Rows from expert 5 of block 4, named by matrix and row number. Rows with one number belong to one neuron. Each number is 500 + 25 x the weight over its row's rms, rounded and kept within 0 to 999. All counts start at 0. Numbers have three digits each. After the name is the row's rms in percent of the matrix's.
# up: expert up (model.blocks.4.mlp.up, 16x96x384), inputs 256-383
# down: expert down (model.blocks.4.mlp.down, 16x384x96, transposed), outputs 256-383
up.4 089:462453479522504498510450463491535520535482491486526481522508542501533472501445484524501448495494548492462529497540502459483515522511530492474464512517528493509462492478512485526530444487487460477512497543459517543448524502483485459503492484486530531514504543510483493513495495477513526491508483502520489522502466522491503535509555459499520497518493475518477487524473479480506492496522
up.5 107:532463485490488448469493505536456509489539489509439516513556513489473537530515495474525466500507525520439509512447474485498534467469529493526479516483485505463528547536581509479545536502495506511541482524466471496507510488478488509469442499504495486464499508499517508512522505502522471496485506532489500461509497523500473496512544499550514513454468534506458497447512490511499506495505
up.6 081:500519501509505495462465460536512505490508504529516510488527501499489493489485490514483495520489534497552528524514472462448533538483469508443547512517508519514528534532552497495518520491440478472508484515491472472493507505499465471488501481488518505472529466513499511502481492484478500477495506505493448512470479505449442484522519509527450520486471528557489509475551516519479509546511
up.7 108:493518480492486471491474479515521480459502522535537509465484485486514532510518468496501515497502508557503483518537466531482531517507508475527497497517505482538483487492546544491460501549500492491516501501480507505507508501456537512525535491487515547478495453515521523472514492514472467535487531477517533468520537477484476510506517481478488534458452540468483519489456491468536467497493
up.8 103:516485541481507517524517494492495500474527559500481514465494493517511477500500510500540502520481516535532472483549549508526499475454506513509444506514486503515529505498516521476525517495465537500454489493507500487518502526520478496532487500474470490474493506533506507466498428497503501466497554470475480500476466464508514538475483466502499495521484512536498503488531492531497514486550
up.9 092:492545515505511541479486452536501469487517491524538494528537539514536502504487490541508525465513454499494529542512488516464522524447493519448493485503507481506528510531476507487548532538454508531507495507508523503503470479483514486493535491482465503480503485502461500525536477469482527537472490481469497509466497479514482464539504496485485534522492489555516504482503497479526492485483
up.10 126:431450513503489482517539491549480478506549514465486487511508497449487514504497542458479506503447495532496498477506508500495514476541519498439508494513537519554490520522500532484485468538552510476510547492477515494542525512547489515510492506502500491524494470494516492491491488543488516550487532482502495494499514476563534527487493514442512501475507498483461498490495460525495497487504
up.11 099:502522530502538516499507468516497454494494473477496486541496518486495466482539521551506523484539534492465518505492460496476480454501516525499475502518541530477454475504496508483489532477481486514503496504525468507504475513504505492503535499520488509451495515459510446489440519481507471523508480559470474517496481501494512457516496509503507504507533540514517533493496462532504475449524
up.12 078:516496548516494529487547494486522484527503490448513479466511514499506505500566542448521508540513478511524509531443520535535556489483514489510514479488497463540471527504558475502515501520508517495520478507534506507493518496488435492497552487557483528512496494539513503466486525515525448524495493476456525522496457467471528492516479517512529511504588482518507481444464510486535485486490
up.13 092:498487497525497474500505434488523518505507551529522469465438517476462496529501531479478486531496477468500476466488511505460484536454526512466543554495514516506485477491534531477492482493487475479501486505488462525487467516501514495515503514504492517478493467498494466528469459496527490470509468511533454509505490491503483479448550443479483476516536502508553500532499515506460510501517
up.14 089:568489521555488519475525535470519506506497507524486497525481493482467526525520508514458493476538490497495462485502544510518505522512481458462517488431522465468534513504491502495455515543495520465500494490499476557518449526495512506521533520507535444490494454493472460520529509497514507501501488533489476466469507484483504483539499467457474462517509483485507463490545534483523531556517
up.15 092:472467511487518477528516536489489487492502471476483499505530504507487449515487518459519534504470517515492482505486505483468462491508537495509495471549465513518507501491491511522529526487486485469547519500489550522539523487524469477492501523481498567481517477511471495482516476489516508479479509486548508489570446496529515511493494500475504542457466502480477451566487502504487464498464
up.16 098:521457546486465504475525505448494491499493554506487441509485484494516493464474514511483536565522506514540493491470510481489510500531503497542479518518480513542478529532456489466430474441500520516525496514526508536475498494458513487526489508482456492514459517446493465511505475524476538536509453520540503500461511549478497498502537462503510482504489498530487502517464488541530504508475
up.17 091:532583500489539467510487445474530469488497495523500493472510495502494523492520476490479527482503503520496512517525469522461473500527536513497494489449485542482449468499478469487450500536476528505460494504500454520539509479475556509470488502554494519516508516464505475449487485500526520529482497516449524461511497478496508503505531474429526491471456485497512460509480506525486530502482
up.18 101:518486497491511511509517543524491529501502496527497503524489486489524523498499501521501484529532493508493499485518511477445476527502543510469522506514464512489472482519509497472520490499468491510500467523486516453490509511516476486507500511511539469458528487502545491506518477496521470501526546466479465552505483508476453527462527499482533485498459495483506523538521469511523513467517
up.19 086:498500538470535565537494538521497525529512488519471504493517516518512512519493530494533503488491527559500456454450520501483488514536510472502511513534506459448495506493485504511546496513504504523462503467480502468520463508473504482496524467467518500473505529507539476497497456488478508505481536498467532510478489498516493465460501478483442456491474508499466498495472507483484539557489
up.20 091:523443506470544485467561505512489463493508484517470520493476544491508445528508528517504466514519506449513567535519482471514505469505488482493509516452484493464508506522519501526481485460539502519501485490519454516521499530506475549480470497456517495506506495491487477498510488510527466528497466506517513533523539546519499489525469482424504497495521500489492486509472493509454498524470
up.21 104:481468500498516471479512502477442519505506516493502484496516469515458530484506507514484472471554489489478427533495472501482549519507483497475492479471521504499507482515519511516462474490501467494488540470509547546543480484501521483483485516510493549502499482509432508459449516474531512511493509492561511534528479509508507488456526519507493537517462493526503510529529501503491565515523
up.22 111:459481514474543468440523532506503465526478465468488503530492456515517479478538521518498493503494546492539513499503497498553480461487471524515499471481503529489487501515493478504496527483467545501501528504499437499481469473492502471511480509525497544545503458540506515507467450489466487516498518502481525499466554487475479488492520481498479480503487482491501502486515478453498507543509
up.23 101:492498491529483503453507505520461494501523500497500506554540470475454463482466534489499500539522474513435485493515476497499454511480535520509476491494490545485499455515525520486480471530520524482495471500575530500479491504540522487503491513450467500453496497482495520527505527516522519455507506535473526481481542516510530520501470533524503504493472483524518472496517453488473545508516
up.24 086:528536514500496510464509481513561509480537463471489489485469483536499539472532505512491494513448522513536459503502510531479506526476492507518492546524478484465488492520480533484501499429489492503497524469511525507517484484478505490494504509528525521538496470501512466465525487468512481499516524478519491524506518536523514542523491510472492475494506549521491503513467478557516519498476
up.25 081:485526532471533489478484478524504475494492492484500465456479514528472485496511499476493488501551513511539483487527530492490477527534508484500477506507483522488469487514492485522489469491456500512446475505463526550497535507490500479554507508536504505494485499485550516549496527495525478497461486497519517500517467487543494465503535450510544497474498491498514538518501479506532453498532
up.26 105:521492496489514501463498456488518550495506509513481505462477517509465496497554526476473480471538538463500513467470509469510485508476490491500471504556526504471532464520483492518481458479520516513513525513515526530460499489502512488495483451488504444521507485544463488505463521475493467468470516524491465529490507491494462485504479514497488523474491502516514514493519487499478470511504
up.27 082:467520473507459451499454506501460457519477502547519469523517475465496480505518490568514494469529492505512501459479506509492553494532522543507515542486505473526531503458507529490526530472483462470464501511486504510472512477483532522494477539496532496511495495505460546514486482509475527463508542539484497498490518492506431548515494466472497500519503502465494484488529537509508491503529
up.28 089:552461505487504462494550511534517496473510567478513471540479525492491518497487470515512462500520503500539480504459529501486495502476513493504510512491497496513530510450485505507517472495512507475498556529550507488478500485491502495489479469509516478489527513484443526562519493462535493512472474519496505473497510470481532530484516503525477482500501505503516486509520561500532532461471
up.29 113:485489512477512512499528472495520492477520471494545505486533506532471487510511452550460533506470500471477554491483515551513476510487500495506515517468498506526509470486515482500550514516523522507529521519486506524481501494485500550514519488464493515492493518498480500499494477443490504503499467461423486491472507488551512461475480479502498499479481497534510465526531473489476475496499
up.30 082:518556547469494477489544501501517528530548484466501524525497529546477493533508484480486504479488485512525472476473567536489499487495523497509485528493496499465497527522471560456539511475532479492490470486496499554490481523504519489512457496507484470473512515522516500510487469540503478530515544507495530536540500515496463499481487487529501504496507514503498473534498497465476478464471
up.31 092:487506485483468550511448457501534466529513494478555505544500471508506507513543491413495527442477467542488510491492493513532490480513540490522477523504545504497518470504521498462512515475493506522478519492500492492526488534519478530474568487480522490504527538514454482507524439500541506509496464465524477480478488505500479512509490520525528500510545515493542509533500475565505469465466
up.32 103:473505472505528539509482499547490505485474534500525526506520507507492501495471495548465451471515495509454487506470496523433469523510447464493536517532511464516538468476463496490536501476476485492504472469550481491474523485505545484524536497530438524532489487542491488492530529480485502504540538475507474478484475465447524486469432510499509484482484501490552535505466530483500492510495
up.33 104:537472508543520474526501523506529527480541457528486515482493505516508523508541552476486503532440535472484537514516465488502497468510485509494508477423530508477539463457500518515536458504494506488492502469453525476481518478467541524470514501518537497476511543498525555524497454498455505509489473467508506508490499462492454512545476511481505525511549465512483499522498498542537492511488
up.34 116:508463500542464508509525514461501564502480493513528466498514519470541489513505531505493462496522536469468524496482517468491477455525488531499518498525487499487532503497518523507472521481530487500529458493457517486513470490519478540502472510497531512498485494505443503489513468526510496482486522543528546507526492499494518501579498498492476516484495508531495500502486490451498536508483
up.35 109:486479518451476488488535505477526487516501482553483477517478425503525441437507514497498478495485485515512534491447487526501450497473507536496479470510495523444585535479514479542478486500568481520541491512487470516497536489509491531493557533486507516472503499512540498481497481468523508509507484522456504490488463494509509453494517488486511450486502513502504511516493479479527496512493
up.36 078:482530511509520505495521505516560496491472482519497490493510560505521511523517468436528476505523479532538521465507520556475527530478508502522504520478498520491495467480522526494549488486482530528472495468517504519504456510526538476489486515537497507480505535486503494512500511561471484491458468476538501515495520525521503525463519553488496512498501498459504484509481483519458448504521
up.37 099:515483508512536517497478509493470487495489522507545486426452512483517529493515476510558545515518503475478507473471494472482465509505473480506482495473503436447525473507457469499521483554521526479507482494464504495513509494470487482520516496508530496530508523506519483485456475498527537502506441461440553522440501487512513543505520489535491490500538490563474502512524535539499548519516
up.38 109:526484494460483512466459529537491472506499505508538484522445504504481522488496517470532526469525493488504509482487509502513495506508477538515502431512477472505501461515532504454445564506555493473476456479482534464487500480493500481475514502482525488519472475517525527478497559461464484504480487491510488532506517505467471477501532508525513516503530517505521490492510497562475480521530
up.39 097:469512531493541469504482457510504508503479498474473490464515488495488452468478472498508515522474510479522504481449488481545541517543492490519493445476533517507527516512554466451492519505447489511500508543463537507544488482506491499478504495516528518514519471504506494507500476530488494483545538494443516522492490494466463486433500486529520495496498537492504455478509521547461505487480
up.40 093:480513553522521503516515533493509518500498520506517503490474502521487489462495514497476464552503522497462507473455486537513491513501514487512504512519500476529479486494527498523542506501536508503533514522522463516517475476507452515487547520452520527498478556525475485529537462499502555523499526484484479496542440522474504489483515512551478468489449450463531485530542504509503498453527
up.41 104:503548450506526510537511511497500490506501531491476501534498493548512515509525507459492460463511490499466482524511481491466505535525471497506545496479502562506487444500490495466484549526508507487456567512526484488496508524541483484444480527525521494465506508464516494509527510488519532511516509546506465481486513486487501494486488543485491511489484480504520472487462477470496529516475
up.42 100:491514495483533520494496495519463472555534472486521489492482465533458516487473528458473502452500499481490524507518516474497499536541524495492465516519474502510503462473504497485498517486490507451545430497541495495521530515497524504448552502538504512523506471489515483518461489467497492488473475506470494515470539478525530492517474518510526488481458543507538525439491514472475511498510
up.43 105:507508484480457503498491459513512518498528519473517517543488492458505435521532544497503525483508523508490499502482517504469497449522533515518512536508531496515511546493519514517511462493458479478516497480483530472479454498507529496491484544524453473513557467498466551460515491500500505494486510498485528526469460461442482539524517486502520499505522498491473493464517520519482488493516
up.44 101:504559508475495511470477504526509504532445538472464495492496436538494526518480501497541513474520493504488496527470499481496460491524453493489488486445487466510517513508499522482492493478535542497472493533492488505493539462484505486512484475502542494500460526470467486463560527490468483489493464549486461506555482538468510518494479559515476515478524502447500474508523511470512455490495
up.45 111:509488506448478504502491472507525486507491497468464474469482488530483502523576491435468510491497505485462503469501510506481441474484491508507503484518501498499539533494478481537490531476521528534501492505520494535464493466548526490482502494528492478499523472473499502485509557513503482488494534503514458491503506530514510517483476494465489494475520492468505537494511441480483466489448
up.46 084:507511529496518552533496532504498467497514467487487457442511463530527500490514538501472518477526541483471522502508512524511532516488476534504488488455519499500457481500519515515473464503494477533487481479493506495491505485483514502458497508511506491523498493511465496532470471514507493505521511470475501525481540506493521476529474517465498518507535462507534521483511500457503502479482
up.47 097:512498500542519514476452470469486515503498483508528502516487466481516481483488514520481491440524536476513505495491483525481543479480503503483497509464470501536473509479498487518511544489451494458479490508492470480494533537521484511497524502514522453489505533489487550483551505497542512520506483521512496465507467493475548479509488509530480524499507463509567508514539465501503486503520
up.48 092:462547504497466500506514506493485485508528541505483493451480517503482532507508500498505492488508518512536523468528524523483515529540542453486478525514500474495479436526489485519497474517486462516504468519492509491485525475471518555526507532499497476482566489470511435510502529520456530496530497517557478473490509499458511467472490505480511526515482487549494477522473504490502461491516
up.49 104:534531478475521551511499506499509519506539447521484541500511494460464479494512499497516498530473497511483544475467477504516512533489491497473525509533477463484500501497486459483497468473498509476523507483476465471469494510475502489476501495506469488469471493490484511535499539496471525456495468506511488482515488487502472536500479540482521466504507512524492471495437521479517478524468
up.50 109:480531508435529543495512485531519481507544490479469508506437470468554512469504549494514491507511515501501471487480504513501498450531517490470519494482540512447519465532460444533482482499489474471483483502519501493473476513478505501503459518522483516514536554505542497487503522478481516508537525529500460500483520488494547501505505483518498489500528517494498503505473516511471498521527
up.51 119:510512524440519569488465520512486494491506479489495515536488512535520455519494520483495530498529453502508533509483508536498479458461481458529512515486484526477498516478511481493506509485487490479496509523490510500552455520538520539538481500513507500469481518446508483510530524528511483520507457501465485492474474482533498539459486464519477504499524501498493491484468504504496474479497
up.52 107:455502488514483515524474527518513488511516436507521488492511497501527459523510474524488518511479552475496489517520471506498508451537494499510512520492527526458468479495512512520493482509447463492523507523498492535488524482496511469453520526477501490515484533513498519519506466498495475508450516495540497492499472456484532529487548469512513518459489496481502466460481480491508512491465
up.53 118:540516503513517502481549546518520494523444516479512470451475475476465506484482508481477461473489495504472527505496461482494501497489484526502480452520517526508448482528473474482528500516549496486512509490504518456493541533501487527504509494507527509507508451523521510504489516509515466483487475484460544505540519515507460469529477475541498527504528508501470472501496494488482539525481
up.54 105:528549525476508514489488533463470536508541547472466503491499484475511514511521509501454531448478502482496501489522462519515532526486480494541515509508497499509523498487495528509545473528461526511458492474443497502492539483496491520490503531503504484507513507540513479493515528499506491503528500464507483547519482516554485477504498539488522494487475534469499481522512546494490491511491
up.55 097:520502502484501469509434456491491490478475536508507530512506541521500494499465524484525472453499491500472459464513516479533482469463534499530500520515551488542515499535487493474486504501482509483517501523451489489498542541506492504465500508511452534477555477501500537458528515488493494477534479432459475487489502491501519512430537513501536513522479510482504493532494507505507482493487
up.56 085:505520487515513550497463490477510480521466529483478461536504483517478508499542494510485500494536497518497470488474535472505513513484488498437557486512549517484509534534533528472490499485503537520512522468500512490479512447468490486454489470525532542517494493497491502448466519513504488532543542465509501476526490504482452500520544521493512510521547501532465506520472533518496523508521
down.4 096:445476467557491447469478502536503515477496501451505529516514468507474503500515464492494467508493470506505514527501515508492496501528491527508549524505506483521514484493464535481525509543482514488447517490504522518497488501463506501479500487463500476494525467478518553469530500531445509511511489498480486554505503466506454542496497487538510435496477549509470517516527464480509496489520
down.5 106:537511525467511515511506500464507475490528510517503493481499517490492515501496496483478502477457499477464524527478526510477469474488486473497537516500548473513508513487481515499550466458468496505463529544512513526487452497488504505522471471516539538511549494477499490483549510504490499512496493504497488528476507510501494476508459542503486471492481457468506477470497517522524493451526
down.6 085:542460473510509526524491488475496484485526521515507551473435486517495514492453496502498510500523539527471535483484511514539525501462482519500551497500456508500494488501477513492515519468496504482484502497491499499522491505511494499470545521486480514507525490465493474476495471489485517507520542538505527509534510462504488539485458497493516464490488505526537493501496494512495500500522
down.7 105:512468523534482470493498509493504499498497462461509552454500534497460513491491487489478507506532491535511461448500503467489501523481502515527524539473494475546519490538475479501478534471479501522511480488525518485523497498493546529498513489521469478525527474482500476535461517474480495501507518541557499511490507486536488475508490497512518473492545516461478482487490507468519488496480
down.8 094:530534495492534499502530458486483501540534494475518517514533507498506469530493509504528478474493533487474522582537470518536518466491537478473531488507464505510508501530489481526473510509472476527500502506503516514497529527508501467479445476497484467499513510523470513493492560466474515474553525497518483517532446486455514479531513486489510494508457448510507490540488494497448450480502
down.9 096:521509561455495515519484535473509550475472487498485498484513521520505509515481506501509510467504515523496519468533519491497509513518508439475512491484534468500523519570504504486493467484497494480514509467510516475489466474515518502549511485519498500545534486531504530531470514526522509518541533509512516542482534478514532503465540499532549566528456483539521475494484513494517512508529
down.10 117:481495466521498484522500507479526487507517499528499493444507485552524492481507485500500485479464529438532481479515471492544448500516504468469459505543483485489475500500501516504533531472506538482502492480524495522494506450491503511459528510470522516554508478478475485550514490485522466500516487509477519497490470472454482498508519511517502462510520503466467521476542508525513517512526
down.11 097:471536494449466519515552511523528516463522432492500498466483472499556474511469527519442477463481459528464514467537538480488467511508524504517483492539540535503529521496506479507524516478494513481527474450530458470511528501478518468502493499499508509503448517505534502520486496460512501560471539484519527545470477520517491509525504522487518500519489542526454512454518525496490531484528
down.12 085:448462510482535507516509479499517522513556509483522477534496546515484491494538509491490561488547480488511499535494475502461552502487492511471450499504468458522524500509484481488484490475474486503518502499466517512504489500503501509470514524496518501484464495506501514489548532526478475494450495514487516500523485487474541527502508506495433467535514515480502513482518530498473507547502
down.13 099:524508505452519491459506509499548491473509498511457484526495495458532527442512524526526530512476549478517497481488460513488473519479472496489533550495550527464505507470470521502515575487487507540503446462505464480535533502498501553465560525510504522502523503498435457498527501529473479496486472521487509453515513527477518487495475471468524464486505523498516517514533498509532493514506
down.14 090:488487529449488518478473492500526537519520528508491513568483502501491517543493490481498522524501457498516460526482437528508509487510509506515492455515546495469503474478460497534538529549465513519484475534491427514482509510502492554496489487500456467498517487505486559445477546493503455499515517534482503476474474492479478544506490499534483495485505502528492493484521503476488497525514
down.15 103:532537471517477496531522462495510488460503490530486476504480489551472514495493514520517497517464473479497533504538489485485507514482489527469514507497496508514436510496462521496512488528524489507501483486549482518517499494495545516484521483455508475485495522487477502505469482490507515521517505470487519534508429448482515495500519480522509512487470535480499504492507513523512485474516
down.16 103:474512455529484458512516458509511540490523506516516474451525510521482521545482483541521495511525528525472491535531529504450510512535508511464481508485475490508483500509515522499457489484440492474447473512495568483495509486482481476493506474514510515487487503482524533519508499478499481502516514554516492496519485494486458520430474486471457524487499512514491533493526485488461465492452
down.17 091:451496490513513522487511527516508477507465517473521516510482504497541492515541503535448520492502513495498484472525496470519451539467530576505511520512487496485494494481487526484436555502489489510490455501513526492482496512484481487448500560497503452544464538497538528474492527456470473510492504517472512536524471510503492503528511506503500517476525514457488497540506496502465463451487
down.18 098:540466538519477498512468503516452473497477500486485515492481469506481509452489482488499497508490509492478486464517471511506518520505505477488497489522464538474499529498486505533528536529494499490517510481492482527511484484499495496519508535468519496480491484484505496539524490501462473510472476507469480505506519483531480521546528458509500497528513491465479464468571476472525514514508
down.19 087:449466539506468500513491525459514478496504450477488528535499535480504474535491512433526516494497514522489547540469531528485497539463495503504532487511472506524499484466549503473471515511549485470509501482486484489506483488482515502498508497473501492559475457471500528532530529474532541467520456504510514513504501506476495472480509491499513517554510506464508526489506450470477501532504
down.20 096:546521481518483475502522497496504505522528544495485470530497501486475491477555495483510497488514525461484521483469532543514477520487473532485451495479522538514494504527495476519478496525550486470473499502542523493482496504527455517446501491512480493492481474526506481468482472492516517482487504522495502530520556526475483530588516509495508496503501500524488493522501500495481469520496
down.21 101:505489494515499504513509495496551512513561475479533527508508511530472535515540505486501493472481540476521536506517507507493492478472503467508496460447502463517477494527462462495511495509463486472511515487535483482490475476566509486519493502539514469498502541523505521551477482490518492540495519493493527499563517508472429512513551520547484467484484519492511469485518479472537482496497
down.22 102:509510450515495497505481466456501445499528484523506486487497525490513488496513511503505475495517475443491527525502447540545418497501479507493449454491538515521504501477492490491527485464454489554496463496506520498461489514513486483510538486508478447460532518517489505484495502497503537487484481498511497515519487465505547519512486469467494489453512440482509486535489469487511505477546
down.23 101:496520506515543500492510511528444470538495495501547519505503541472477541485458502529478501521490479523522507524510524540554513475484500485463559505523542534498475439506502491511513481474476547504489509482503522499451537516494491479488481505487521521483494554511519493520473509473515523537507506500437458488485527545508492514500527501449499478515489480494500487459511488535501518489512
down.24 091:498552509474560525475521480524499467444516501471440492488507479497517533539501483495523511526511459476506486526488508513527449492440480460487511472478512492492522505466486491500468510517497522464509491527501549540498512475499501462489500491502483461467518478475512525501532489509476493541525479534500511453492485502461489512509496511491528513502460516502513530492490481496448515515536
down.25 090:525479498445492506524523507530527501470492489503484543480486478565471477491535500524528515526500486506516472497493440499489503488515499515475551543516500545503481518452491521588526459519513481455475521497466503497512521530496487487447527477518536483560484500520440529481494487483486511518499489476552445467524491484467529509515506459551479519464501506467475520506518481534524522551519
down.26 100:524532526450500509532544541484503536516500537498457495525517549495504509527498524510504458461502501463494541511523513501507472491475491516534457524487534506514515455472445510490507546516505528534553433537512529468536499519493481485523506458485467469506486495555487530500462532452488502498534494489498501521477487481498521473550519532546468510495515478518533494506479519500491493491532
down.27 093:503489551488466485492495507566526514510520559506540508527504494525504524499482514496496516485494492507468557511530529504476552523447514505528499466479490480497554491510435508535506548449520547534519489555505485474488534555501452450504497485490477466534493491514506532485471517453478512514484505468518507422478488507527502513466476468517490507446505483469466493546506497511497523515494
down.28 093:541507507468485508522518530558506521501499511447512509544496524494472501502531538480501548476526527556522536538498484513501533485453501495505485540482515468478489468529473490507519487490528507506501515506496483526486496498466548486515511475511496504496508527544513502514481516482491499511521515521503529457448500501492482540502512439506493542525530518509520546450496516526500497522479
down.29 111:474521457495543522526516498517473448499485521506473471544493502427503473541526514489490490488518486471514461527513501538536522482525520523442495485533513490516495496481495469458456475478496563480506461517499479481465493519475521503485524539493479510501542519491496493464488494508491477455521472532530462529502511516486493505495520480494531492500490449523491493503496511491513509514533
down.30 088:506530520481481510469483496437513478482505509437489484428489519539537533470540506488492515537487525512435465560507481507531521541476496493467544513528506482491482523470521503527555443503529506515490474476485480505470485486475528477520501522525506528541465502506487486534494522513500535520486533471500530503480476519515498522543506533509478491517546480508482484495523498510538488477506
down.31 098:489539522488502540494518493493504487493501520536457567513456503478466514464510462472492511489485535485525470445500514495483494529492529473523537496475475509512520504475516520513453503503503535496507488560526520481491500532522482519480523480479508531500516516509493521507445527514532497451514498502510492486517484485468528509468501534485534520505520493512500492516504578511462556468500
down.32 105:484512507530468497539480506508506488517443454473489473458515481522541511494503502451478508471491505532498473489524474492506502514483506490505548511489516520487555489525487469470475484469466513456503509522460513448507469509498460470475498503502473489470501498507527462483509519531494487475483498527511488508505518538521563562510509503483474498491528541508482482500516502501495528536499
down.33 106:527485533479489534511470492486443506505528489459517500497482523480548525530503512539501467547514475495493484499504502507498453498510492505463507489483472469502462532507486485455531466531434531475526519497531502490504472469479512456486495527503514513480534484490495469512496518522466524511509504526504512506495514531508544538494495553551553531481554551492468476522499509495515490476517
down.34 107:517511536503479502511492453457538526514509510510502497514475480547577526502518505496504498490532524486516518475474571479491473531488451504499457502516529514531486502506502493466487515541477481510511493463488510519545491448503515492492491496493519534461498543533476471508540505521505474517494488484454541523525479478497515484469488494518473500493504495502519496541464457512477469520502
down.35 102:514534470515520510507446490474505584480502487487517502496484472541465498498482473499524512555490522446489498512520533477488461503517509492510560493473500487521474489469464530470507483475503496529479503507508480511543493500486486498541543512481471513499505501492495520459500461456524538511447510473498499522522522525471505469510503527514515535484449474535484505512482482528433461462494
down.36 087:450487507502502511514546501476520513549497501483494475503520543477520491530493531504494520502495512521479490560530486495530496504508513464496503485497514489449528521484521513526496483473544451471503486535444495497476466488506529480523475510515520513480493496487494511517495513518473514525549472496521495484477477501489532451509509502506483485516487518526471519435525502538512463510510
down.37 096:459530493465473464452522509508485495454514519517512462532511507511511488556490477507478508472509528536505516483509490518485514508504439513480545506492466509524506479517514472525494490489478499482505523492476490519536485525483507559472487510455511521507515464492501511508506499493509504528487511499500508525524492503460579524478550549513489531467507465463523493477486516524488495527505
down.38 107:529558560507489508484468504513511492535511485519536456502528517498477503497487518540508521474511488524511468489529525506482494513458536494504521528458529516506464524547476469514515507491471511490499476500536518469517491531494530509489505524517493484548496481580527483545485492488480545495479476528527487522448497540490509535502496484542495500465462490489517530457472524500488481541543
down.39 098:502515488482505479510507480492512467529525536508465490521500501508453536509499502493528479512519496505489520485520515515550465483470516453477501500512546474492540505481489545516524483515518500541520507515543512476492552529490529459494467507480485508525466468527487484505510490507506467497501515487516499489489525496503547456458458489485532509432528473476513485501531484491476448446496
down.40 097:493472509563532501527480498509475522463463507524505474536483478532465509473507488489497492502490511525489510477496484495553491544519510467516490487486503452502498524484521488445497553508475464509495476516525486496485510506519500472490482503476484519538521529490495545499479516468518478530501507447447480494525487515482521501482484499487460520495511469504512415528527486528487547517481
down.41 101:504538483490506506527505506480518481515523572494468457505510475500502441494523558513510510489488528496505506513458510509472498484466555534509488522553512502533513480555502480483489452524475469510535486485458449492522519504501508490508482492507500518514497533515472502490511443462524519543479524488496516499498482479542496493476516481477540504494550484516447488497501493499559515500494
down.42 099:478534498487535500501536518524530511509508527493469479509475496489525490481522474483489550465497505510506497485509539526506466459494522500471533505497502496502493512517470494473537519514473513500495541510487505507524512522484542476528519484558513481491516512439487486511478470531512514457479524490496506493464494501546481482505496455498507450464475420464525549507479528508476504507511
down.43 096:510452495480460507517464452504559538490496444489557470479528468468510463540534505451481459530480497506507497512501495467478507510533441561520547485505498507516493484512497506496556543535542520524472531495471475523482473500482509500533459478484479465425468508502529482535527527491485514460536504474562494472497496510500478487455509492538433532477464500457494495534529472460461553525501
down.44 106:510513479474486513551478534530468512534494507471462458481491492476495521458487503499495448466546489468479493491507525519507505500499516496463508502532491468525499473505475486473516492524533528502515539472490570493495455454507524511494471495490500471488503525502502465502517490483499491471465467519505571481506511509523489535511488504476450531497497543491497486481500450508459473515509
down.45 104:475495446461521520544471445486515531492488484527477476501499499475487488519533501457486479519483446498496482507489521502489504473493462518486521488463493437497458495522516517478528489505524519517519489529479558521506477516471506519506519530502497473508522507471504524468515508469475510481492523487514527491491484524494484502463479494498531443496485440492486550520509452485505467499488
down.46 094:519515474473489497514518507487503487454503531516504495523490548493552468531498505478502536499487488494530486511511487530536476502538493497528493552500515502465490491490505448499453472518419530485486512507554490464486532498496452550507490491489522487516548484456501510455499488495476481555525480494540549505520527550500511515487505484541501478437521509508491507520487517530503494512487
down.47 092:538476531513500501470504488489486465523478504497481464517509514496515507509533502505477519481469525453491479514488546521471445458449507505509510505506507480459522469508518488472512527514508525540491471479516500502463506497480513484485532507506467491500489513497445500470508480560450489494553520512503534515459475543528458514515478437525489441489482499502486508506467535508481519498470
down.48 095:492480431528501469474489553528506516532528532453499501527490456517476503504497517460522508474493469526517479475487492459493516520481516492517550464485512446548452494493491470511468516497503519471438515493516487470507536526500474523514538547481518523457498502507500503544511531488514480519489484514499488493489483536484503510465517490497470537475496509467506507485520458445460524503475
down.49 105:509505440494499490454505506489480507484485483510493471509483469514567480471471571537474479502498477501471470456530511528487482503469509496534499505482522558492516488488509510510565517506484499459484530472519480496496468508471541508526515483522517530509484558485460475490534483502475535498513516430470496527501471545501532544499492527444508541506486436505524525508509474464518476451551
down.50 107:494459464481516506492515489494510505563525515530533507474499457492498431517483524495533468559472498460521481461519453482531489487479533470498514535476510505471515489528505499530472545491475485504476498477504435481522484491483472537499509538481480500504504444538479462470548498544497513482466500485503545504472489457455470509500507524486520522493516501486493467546495495447468512478495
down.51 115:532474539477489485446459481526498485508503483516435512518514502479509494455492487483494497530538514501493498472477508480466506490465526528496492478532517462472493534492497533477517516512526535464533510467514498446518475495473511530498489467441503516528489481486536463489496463520497530481515475550526479514458519494513495490444536481449541468465547476527494526519486537513504476498482
down.52 102:498484459499503524511512510544543464466470510475490511486473514517504524458454484495487486497469525525566491480488494487529459521477482470532543482525508531502487445523480475477493509449494506545482520504510457486449513526521504506500466513520497480475469490502512513478523529488508459515513519442514523558493517503489461491535519482491519488533483519491472524500522472503492488495514
down.53 109:526503517483514511482511529476504482507487464547492500468494523490482533467452476528538480470554478495471498479484477500499519494489490487495461476487483539492490507458526482502485477471495545495513487479498511492471500497479495514493470497484525495515516452543516538503504493483483512518489543498488520513464567490477522522528495490490551483494540489510494482499487464490497562514488
down.54 103:498499456511575519523526521531538480516476523510506488508548497474480508512506465500472517486477493535514459519527543538499514524512487485523502517546513466512520454479500488493495533509489508494502546502483503510462496542500522503497518507489450501459530548514514508513493468498490489518496473451491479456527479526490476475517507505499493503464503485496508518518486514509476470546536
down.55 108:525496491519526497485505443511501531485461558475514493474532530482544532503505528542493510495526518523509474511540548455512524524509484531519513472529484478490449502507520491573478445504495471528534535500534535510497486524513524519428528513473475500461464534493496456467521528485516516507507545522545510494502482529522527502496495521488501516462510520516549506529499483513488461499501
down.56 092:499569536515550564504529523440542498506531536510510506488500525519507481458485540539498502488522475518530497489507483492516504499477500519467528527535508486475489471519512489471503486457442499471513508472497536491487525486527469462511510501481487497558463464523481495482516513478495507477508501507491523476506486505459520514476521516511537480491459537487489478499517510482508464469506